python train.py --arch="unet" --model="segmentation model" --dataset="rendered roads seen from a driver's seat, with toy cars, trees and houses" --train_examples=72500 --image_size=64 --crop_scale_min=1 --horizontal_flip=false --num_classes=12 --norm="layernorm" --activation="silu" --pixel_unshuffle=2 --widths=[64, 64, 128, 256] --blocks_per_level=1 --block="basic" --attention=false --upsampling="nearest_conv" --init="torch_default" --residual_init="none" --optimizer="adamw" --lr=0.0024 --beta1=0.8 --beta2=0.98 --eps=1e-08 --grad_clip=3.0 --steps=9800 --batch_size=384 --epochs=51.9 --lr_schedule="step" --warmup_steps=980 --weight_decay=0.07
Rows from block 5 of a small segmentation model, named by matrix and row number. Each number is 200 + 20 x the weight over its row's rms, rounded and kept within 0 to 999. All counts start at 0.
Before each channel's rows are labels from the 100 images, of 14848, where the channel reaches its highest value: "responds to" is what is common among them. Only what is clearly more common there than usual is listed. The data: rendered roads seen from a driver's seat, with toy cars, trees and houses.
# convs0: first 3x3 conv (model.decb.0.0.convs.0.weight, 128x256x3x3, each kernel summed), inputs 128-255

responds to: bends right
convs0.93,208,189,198,182,197,198,183,179,188,206,197,195,185,200,195,184,205,199,193,192,169,193,201,205,190,192,198,195,185,185,207,176,182,176,180,199,183,188,192,193,193,193,189,197,186,200,197,188,177,174,192,185,196,191,181,197,196,175,194,195,183,201,188,190,204,188,201,195,200,202,187,186,182,182,202,190,180,186,196,193,178,184,198,197,189,198,197,186,185,188,193,190,191,190,184,207,191,188,188,189,184,206,189,189,184,201,184,186,183,184,183,192,185,197,198,197,201,195,181,185,185,186,184,192,184,196,186,198

responds to: house
convs0.119,228,222,223,224,226,215,229,214,222,233,229,221,211,214,224,220,214,221,222,215,217,222,223,214,213,239,231,213,230,215,225,224,223,221,220,220,222,214,213,228,207,214,235,219,215,213,226,211,224,206,224,224,216,218,223,206,216,225,214,222,228,225,228,228,226,218,215,234,221,227,219,224,219,210,231,213,224,210,233,221,216,207,224,229,230,232,215,228,212,216,222,215,213,224,219,228,218,220,222,227,229,212,223,217,219,224,221,213,212,219,237,223,202,216,218,225,223,214,207,219,208,195,217,208,218,222,226,216

responds to: crossing stripes
convs0.74,233,207,206,221,212,212,237,217,206,220,198,206,204,224,215,219,198,221,221,212,228,230,220,214,219,229,211,214,223,196,229,215,202,222,215,211,207,209,231,218,198,207,229,215,193,217,208,220,225,206,198,220,213,216,217,210,204,218,205,223,222,207,216,205,204,214,206,236,214,219,217,238,220,206,214,213,213,221,217,227,227,222,217,205,222,218,194,222,216,207,211,237,199,226,223,205,208,216,215,234,240,210,224,221,235,226,224,216,208,226,232,209,196,215,222,222,229,224,219,211,196,225,211,201,222,209,199,228

responds to: straight
convs0.23,188,193,185,172,204,206,183,187,182,207,181,191,197,197,177,188,208,192,212,186,187,187,204,201,190,192,183,191,194,180,193,182,180,194,181,192,188,178,185,188,195,186,185,182,180,187,189,186,192,198,185,190,191,190,194,179,194,185,188,182,199,193,188,203,189,203,199,187,195,202,183,202,184,192,197,193,188,182,200,176,198,179,189,180,170,196,191,188,201,177,209,191,202,184,186,187,182,205,189,181,189,191,199,201,180,193,180,186,190,178,186,187,169,198,183,188,179,191,190,184,191,179,189,185,179,181,198,198

responds to: bends right
convs0.45,220,224,221,227,230,233,200,215,204,239,237,213,224,215,220,210,228,207,214,220,213,206,214,205,227,210,235,219,223,217,217,217,228,236,222,231,213,231,214,203,232,211,205,216,210,217,222,224,216,212,208,225,218,224,208,216,227,214,230,218,206,212,225,221,231,210,223,211,223,218,211,213,221,212,233,205,225,222,235,209,210,225,221,221,221,221,247,215,240,220,216,199,224,216,221,236,219,209,225,216,228,234,219,216,204,208,210,212,212,220,217,216,231,220,214,223,238,215,224,209,209,213,213,208,208,219,221,229

responds to: car; bends left; vehicles: two
convs0.86,206,207,200,194,199,200,194,210,200,177,215,199,208,184,228,206,209,184,199,184,191,198,192,197,202,194,202,192,185,220,192,215,202,184,203,192,199,190,191,202,195,200,191,198,204,211,203,185,196,213,203,203,214,199,203,215,217,202,203,204,197,190,204,197,211,200,201,176,188,203,207,184,216,200,195,199,188,190,206,186,181,197,190,216,203,193,201,201,213,222,201,192,193,207,210,203,209,192,189,208,168,205,184,215,178,199,185,181,200,193,193,201,209,203,195,201,204,211,199,195,199,197,202,201,196,181,184,191

responds to: truck
convs0.89,221,205,225,214,220,222,232,235,231,210,209,220,208,220,217,220,219,220,233,230,225,229,234,228,227,213,207,219,205,219,220,216,224,225,206,224,227,221,217,225,206,216,221,226,218,218,231,218,211,213,198,229,217,223,217,234,206,216,215,214,224,230,228,212,217,235,222,229,213,205,225,220,225,229,221,216,214,228,206,226,224,231,210,210,214,216,211,236,206,231,223,215,212,227,209,223,208,211,209,219,210,207,217,232,222,240,225,205,214,230,220,219,221,226,234,218,224,217,211,221,214,226,225,212,212,226,205,222

responds to: bends left
convs0.87,181,182,186,187,182,187,179,186,188,198,184,189,196,197,194,189,190,190,187,200,199,188,188,189,186,188,188,188,198,189,181,205,200,181,185,194,197,192,185,196,184,208,177,181,199,185,184,191,199,182,200,189,194,187,194,180,186,202,206,189,189,186,194,193,195,197,187,198,188,196,189,176,185,196,186,198,198,208,185,197,204,188,186,194,202,188,196,179,194,189,188,187,198,195,194,181,190,193,190,190,184,182,196,201,187,189,196,208,183,182,188,190,187,192,199,182,181,207,198,192,202,198,193,201,199,191,192,192

responds to: house; straight
convs0.54,215,214,208,230,210,211,207,222,199,232,222,203,218,219,221,240,211,211,216,214,218,223,227,206,224,230,228,222,229,196,216,226,219,216,208,216,221,228,211,214,220,211,215,227,211,212,222,233,228,209,225,217,218,207,219,211,225,218,207,234,229,222,229,234,218,209,202,216,219,216,216,228,222,207,218,203,231,214,228,203,224,212,231,235,220,217,227,222,226,222,218,225,223,220,226,219,195,229,223,224,225,215,222,218,208,224,222,225,229,220,227,230,223,220,217,220,215,207,227,223,206,208,203,210,216,216,224,211

responds to: lamp; bends left
convs0.67,226,230,202,224,221,213,220,206,219,231,211,197,201,203,217,228,205,201,202,205,227,222,208,208,209,213,197,202,209,206,200,212,211,216,214,209,202,215,207,195,224,192,204,234,205,221,213,230,209,219,188,225,201,210,207,209,217,225,200,239,218,205,203,204,217,196,206,207,206,224,209,228,215,217,214,206,235,202,230,209,203,197,223,221,203,201,208,204,222,215,212,233,196,223,225,217,184,217,196,224,228,201,227,194,216,216,212,244,207,222,211,209,213,205,208,217,217,212,204,199,200,209,196,223,220,222,218,204

responds to: pine; bends right
convs0.126,197,195,174,194,198,183,210,191,190,203,183,188,189,197,203,228,182,183,197,195,192,171,205,170,190,197,197,187,210,195,199,204,187,200,190,194,173,192,205,182,215,174,207,181,192,181,176,205,194,193,199,180,185,191,191,177,191,175,198,202,203,194,203,195,194,191,191,188,196,196,197,203,213,187,189,181,187,201,197,183,179,188,206,188,202,192,187,203,175,207,192,219,172,183,196,184,193,177,194,201,209,209,174,193,200,203,188,199,192,202,181,184,192,171,181,197,203,183,182,188,174,175,197,183,198,175,183,189

responds to: straight
convs0.20,215,221,213,231,203,231,232,219,226,228,221,212,225,211,220,223,218,213,232,226,233,225,212,219,220,218,222,217,223,229,234,233,218,222,221,215,212,209,220,213,215,217,215,219,216,215,219,221,221,223,218,227,212,226,213,239,234,217,216,216,216,215,203,214,225,215,219,211,212,217,223,227,220,234,210,219,220,236,195,226,223,230,234,215,217,215,228,208,223,231,226,227,227,223,217,210,238,222,205,225,229,225,222,228,226,224,220,220,216,231,233,214,213,221,223,213,220,223,228,236,219,217,223,217,225,215,218,221

responds to: line: no line
convs0.98,212,179,191,200,194,190,217,188,168,196,189,179,179,173,172,214,169,182,202,177,188,194,182,191,190,192,198,189,199,179,195,218,188,203,191,180,191,190,174,194,176,191,190,195,179,191,180,183,180,177,189,208,177,211,173,215,209,192,185,185,195,194,189,167,192,194,170,194,188,183,189,203,209,201,195,182,189,196,189,194,203,208,200,185,191,191,195,186,205,190,195,168,198,204,189,211,180,185,194,207,194,174,194,201,189,189,168,174,178,189,205,177,194,192,196,186,211,194,200,188,167,190,176,180,192,178,185,184

responds to: truck; vehicles: two
convs0.78,203,217,212,214,201,212,219,203,224,222,208,219,216,211,210,212,226,233,218,215,204,222,223,224,215,220,213,217,212,214,205,213,216,217,210,244,236,209,206,223,206,213,199,222,210,201,242,209,216,205,208,225,223,201,218,199,199,225,208,204,229,219,233,235,208,208,211,203,221,215,220,211,204,214,215,198,210,205,220,198,204,206,204,226,214,223,220,225,207,212,227,220,213,198,204,226,200,222,204,208,192,197,207,210,200,232,216,216,209,213,219,228,198,211,219,221,196,197,208,220,214,193,199,209,211,221,220,192

responds to: bends left
convs0.62,211,217,213,209,195,208,200,217,224,221,210,212,214,221,227,193,209,209,207,210,214,218,211,206,204,209,209,211,213,215,207,210,213,203,208,212,220,217,207,210,197,213,210,211,216,223,216,204,206,201,223,215,221,212,209,207,209,207,221,226,217,214,209,205,221,205,212,216,210,203,215,209,213,211,208,219,212,210,201,217,208,222,222,224,218,212,225,207,206,225,203,218,214,218,206,199,218,220,211,229,214,218,227,216,209,197,206,206,211,216,208,203,214,214,215,206,219,220,205,206,227,216,225,212,212,216,215,219

responds to: bends right; crossing stripes
convs0.46,169,189,198,180,174,190,186,193,180,188,171,195,189,174,189,183,184,180,182,193,180,183,183,190,192,183,199,189,182,188,177,184,190,188,204,193,205,194,181,179,175,192,193,191,187,190,195,175,187,167,196,199,193,184,189,194,186,200,178,180,184,186,188,179,173,181,181,182,188,174,194,188,188,186,181,190,185,192,176,185,179,205,185,169,182,189,178,176,187,198,178,180,187,186,178,187,193,190,171,182,191,178,180,173,183,185,182,170,203,186,194,195,184,179,191,192,187,183,183,198,194,201,187,193,175,195,187,188

responds to: crossing stripes
convs0.121,232,231,206,220,225,224,211,197,224,245,223,204,209,226,228,222,223,204,207,215,213,207,216,198,210,218,235,217,231,208,236,213,204,211,209,230,214,218,226,210,215,194,214,213,206,221,220,205,213,192,213,219,220,195,219,218,219,201,213,227,219,222,209,221,224,207,213,216,226,223,212,217,205,210,224,202,200,204,221,202,199,207,242,231,231,215,229,223,207,234,214,233,192,221,205,223,220,219,207,222,224,226,223,212,195,220,222,213,212,222,222,218,204,201,224,225,221,213,206,208,215,189,213,201,212,219,210,222

responds to: car
convs0.25,200,227,201,186,196,207,196,217,205,196,232,205,215,198,221,205,226,201,206,196,202,191,203,208,203,193,195,205,191,218,199,203,221,195,196,208,213,194,204,204,207,200,183,196,196,206,206,180,192,224,209,200,214,201,197,184,217,202,205,198,206,196,201,213,218,204,221,190,205,201,195,194,199,211,196,199,203,192,212,199,189,203,201,203,198,210,226,194,208,214,203,196,200,210,199,187,195,189,183,208,188,214,204,201,181,204,206,184,213,208,199,207,206,204,195,206,206,215,202,198,209,181,213,204,206,205,201,207

responds to: bends right
convs0.44,185,189,198,195,197,188,206,196,183,194,165,189,195,219,186,202,177,178,185,210,193,184,194,201,207,183,187,186,176,191,200,203,191,210,196,201,177,187,200,182,189,188,180,191,188,199,200,206,186,193,191,197,192,203,180,208,197,183,193,193,192,184,177,185,193,194,198,193,186,211,202,208,188,208,199,191,194,203,186,211,201,205,185,174,190,189,199,198,217,198,193,198,189,196,183,196,196,193,183,206,179,187,180,194,193,198,197,195,187,193,202,190,202,190,194,200,216,181,193,196,193,211,198,181,206,203,194,210

responds to: straight; vehicles: zero
convs0.21,242,209,220,208,232,201,221,201,210,222,237,226,211,223,201,217,201,232,228,210,205,220,232,204,209,219,230,226,238,218,243,212,205,213,234,203,205,217,214,218,221,220,232,216,220,227,206,224,229,194,215,212,215,222,226,209,212,199,221,224,211,241,210,204,210,203,217,223,219,226,216,210,216,212,227,219,211,203,222,211,210,214,245,210,233,216,214,231,202,205,225,206,229,197,209,236,227,228,226,211,220,215,219,209,219,208,210,225,195,214,215,220,211,207,219,223,220,204,214,217,195,207,206,218,219,234,219,216

responds to: double yellow line
convs0.6,238,205,210,214,219,216,228,209,210,203,236,205,215,227,218,228,201,210,221,206,223,221,230,201,203,211,235,205,224,200,214,219,214,210,204,209,208,202,211,207,207,191,216,215,205,213,217,224,204,205,216,230,220,222,213,224,214,215,205,219,217,234,204,221,216,208,205,221,220,215,210,225,207,202,204,219,214,204,219,204,221,206,233,227,224,198,192,233,214,216,214,224,205,228,216,210,217,217,194,214,228,206,221,226,206,219,206,236,213,212,210,212,199,198,227,216,233,218,206,206,213,199,211,224,215,210,205,195

responds to: lamp; bends left
convs0.79,203,195,181,190,185,178,219,213,197,180,192,184,207,211,196,220,195,211,230,193,205,209,182,200,191,180,181,190,204,188,212,197,199,200,202,202,204,196,199,192,193,185,187,192,204,183,197,180,196,197,188,199,187,207,171,188,192,202,189,199,199,197,200,214,211,206,208,177,192,187,195,186,192,212,175,187,206,191,203,208,215,183,191,210,183,204,164,184,203,187,200,185,202,209,195,202,184,192,157,204,184,192,195,218,187,201,197,188,193,196,182,181,202,196,205,187,205,229,198,187,199,192,191,190,213,190,181,190

responds to: pine
convs0.112,193,176,183,199,191,183,192,192,175,188,188,165,197,177,183,208,158,190,185,181,189,187,180,181,186,178,204,179,193,205,190,205,180,181,196,167,186,186,192,193,192,187,177,179,188,188,184,198,196,179,166,200,168,190,179,191,199,181,180,202,183,202,170,190,183,172,172,183,185,195,210,198,200,196,182,180,189,182,185,176,198,195,195,181,188,173,182,198,207,201,206,190,202,190,208,187,188,189,181,193,204,177,179,190,185,177,164,201,186,182,197,183,191,184,190,166,191,177,190,185,180,203,177,197,191,193,194,182

responds to: truck; bends left; vehicles: two
convs0.61,190,205,188,197,188,191,194,189,199,206,197,203,201,188,191,164,195,194,197,198,203,189,179,192,202,197,199,180,205,209,198,196,197,209,200,191,188,196,205,189,210,202,193,177,195,178,187,192,199,202,197,193,191,197,203,179,207,193,209,189,189,185,199,193,193,201,201,201,184,193,206,194,205,197,193,194,194,206,195,198,186,198,194,182,196,199,209,197,186,193,195,184,201,184,203,189,208,199,200,196,199,194,185,204,195,181,203,201,186,193,199,193,192,197,190,197,200,191,201,198,190,192,192,190,197,196,190,211

responds to: house; bends left
convs0.127,210,178,193,191,205,196,211,195,187,186,201,191,195,195,195,187,188,200,192,190,197,200,209,195,191,203,209,181,179,185,198,201,195,191,176,179,188,190,197,211,191,189,208,192,188,192,204,194,199,195,187,201,193,186,183,184,187,190,198,194,191,203,207,198,195,194,187,203,196,189,196,198,186,197,202,208,187,192,200,195,205,189,182,202,199,185,177,212,187,188,199,202,199,202,210,192,185,187,203,183,200,192,199,193,195,197,201,195,189,203,206,199,186,205,200,192,193,210,190,193,193,178,207,181,187,198,186,192

responds to: line: no line
convs0.53,194,201,207,210,210,222,201,206,202,198,206,211,204,195,202,183,222,212,202,206,206,205,195,211,209,204,208,213,203,212,201,201,216,209,208,203,213,206,197,207,204,206,201,210,202,208,212,198,205,214,210,206,204,197,211,209,216,216,212,208,212,197,208,204,211,212,208,203,193,205,217,198,203,208,213,206,212,204,210,195,205,206,206,213,205,202,209,204,204,203,207,215,214,208,207,198,214,202,200,199,204,200,205,209,202,201,204,194,207,204,207,212,207,206,206,206,191,190,202,204,217,204,214,202,194,211,208,207

responds to: pine; bends right
convs0.96,213,187,182,175,191,175,172,177,194,186,205,188,187,178,187,163,186,185,174,182,170,174,191,181,176,188,196,196,194,193,190,172,185,190,189,193,181,177,183,178,190,181,190,173,177,178,180,176,179,187,192,191,181,190,200,184,179,169,187,192,175,191,181,189,176,182,182,176,189,195,191,172,187,193,180,186,173,183,188,177,170,183,196,183,189,177,192,199,176,178,193,183,175,173,188,201,198,196,187,175,193,195,186,175,185,177,177,182,175,182,171,186,178,173,177,188,198,186,176,187,188,171,185,185,176,186,182,164

responds to: house
convs0.4,219,216,212,229,216,209,202,210,207,233,204,203,211,218,229,216,204,221,209,217,225,219,212,201,226,218,234,218,229,206,223,215,204,227,231,221,211,225,219,209,204,199,223,211,202,211,226,212,234,189,209,216,219,217,223,204,221,210,219,223,222,217,213,199,222,207,212,225,220,221,226,228,218,220,229,207,227,214,226,228,217,219,235,215,236,221,219,204,232,223,216,218,219,231,222,224,219,223,210,223,227,213,235,215,211,215,221,218,206,221,225,220,210,222,224,229,236,216,220,215,197,214,216,203,220,228,219,224

responds to: bends right
convs0.10,190,199,196,189,197,212,184,190,187,198,196,206,208,198,196,177,223,205,201,221,202,202,199,211,208,208,196,179,180,209,211,190,190,209,197,207,189,180,206,187,196,203,188,185,203,201,217,193,209,209,194,198,204,199,192,207,202,193,200,182,197,201,200,202,222,193,216,203,204,214,197,201,183,224,209,221,204,205,212,214,183,212,177,198,197,196,200,189,213,184,198,199,226,186,205,212,220,191,212,202,195,202,197,199,196,193,203,197,197,197,214,206,211,206,198,196,187,202,198,209,202,214,205,196,204,206,198,196

responds to: car; bends left; vehicles: two
convs0.108,225,230,206,228,215,226,220,210,212,216,217,215,210,200,216,211,232,217,207,220,221,207,204,222,223,218,200,217,214,224,213,216,206,218,228,219,199,206,216,198,223,204,192,203,221,218,207,220,217,231,210,208,202,220,216,202,217,212,215,207,204,203,209,207,225,208,215,209,209,207,212,215,206,225,218,210,216,219,214,219,215,204,206,213,207,211,215,204,229,199,219,222,214,222,223,197,215,211,208,218,221,217,229,221,212,195,221,215,208,210,209,199,200,220,204,206,214,230,220,192,212,214,220,214,219,210,209,217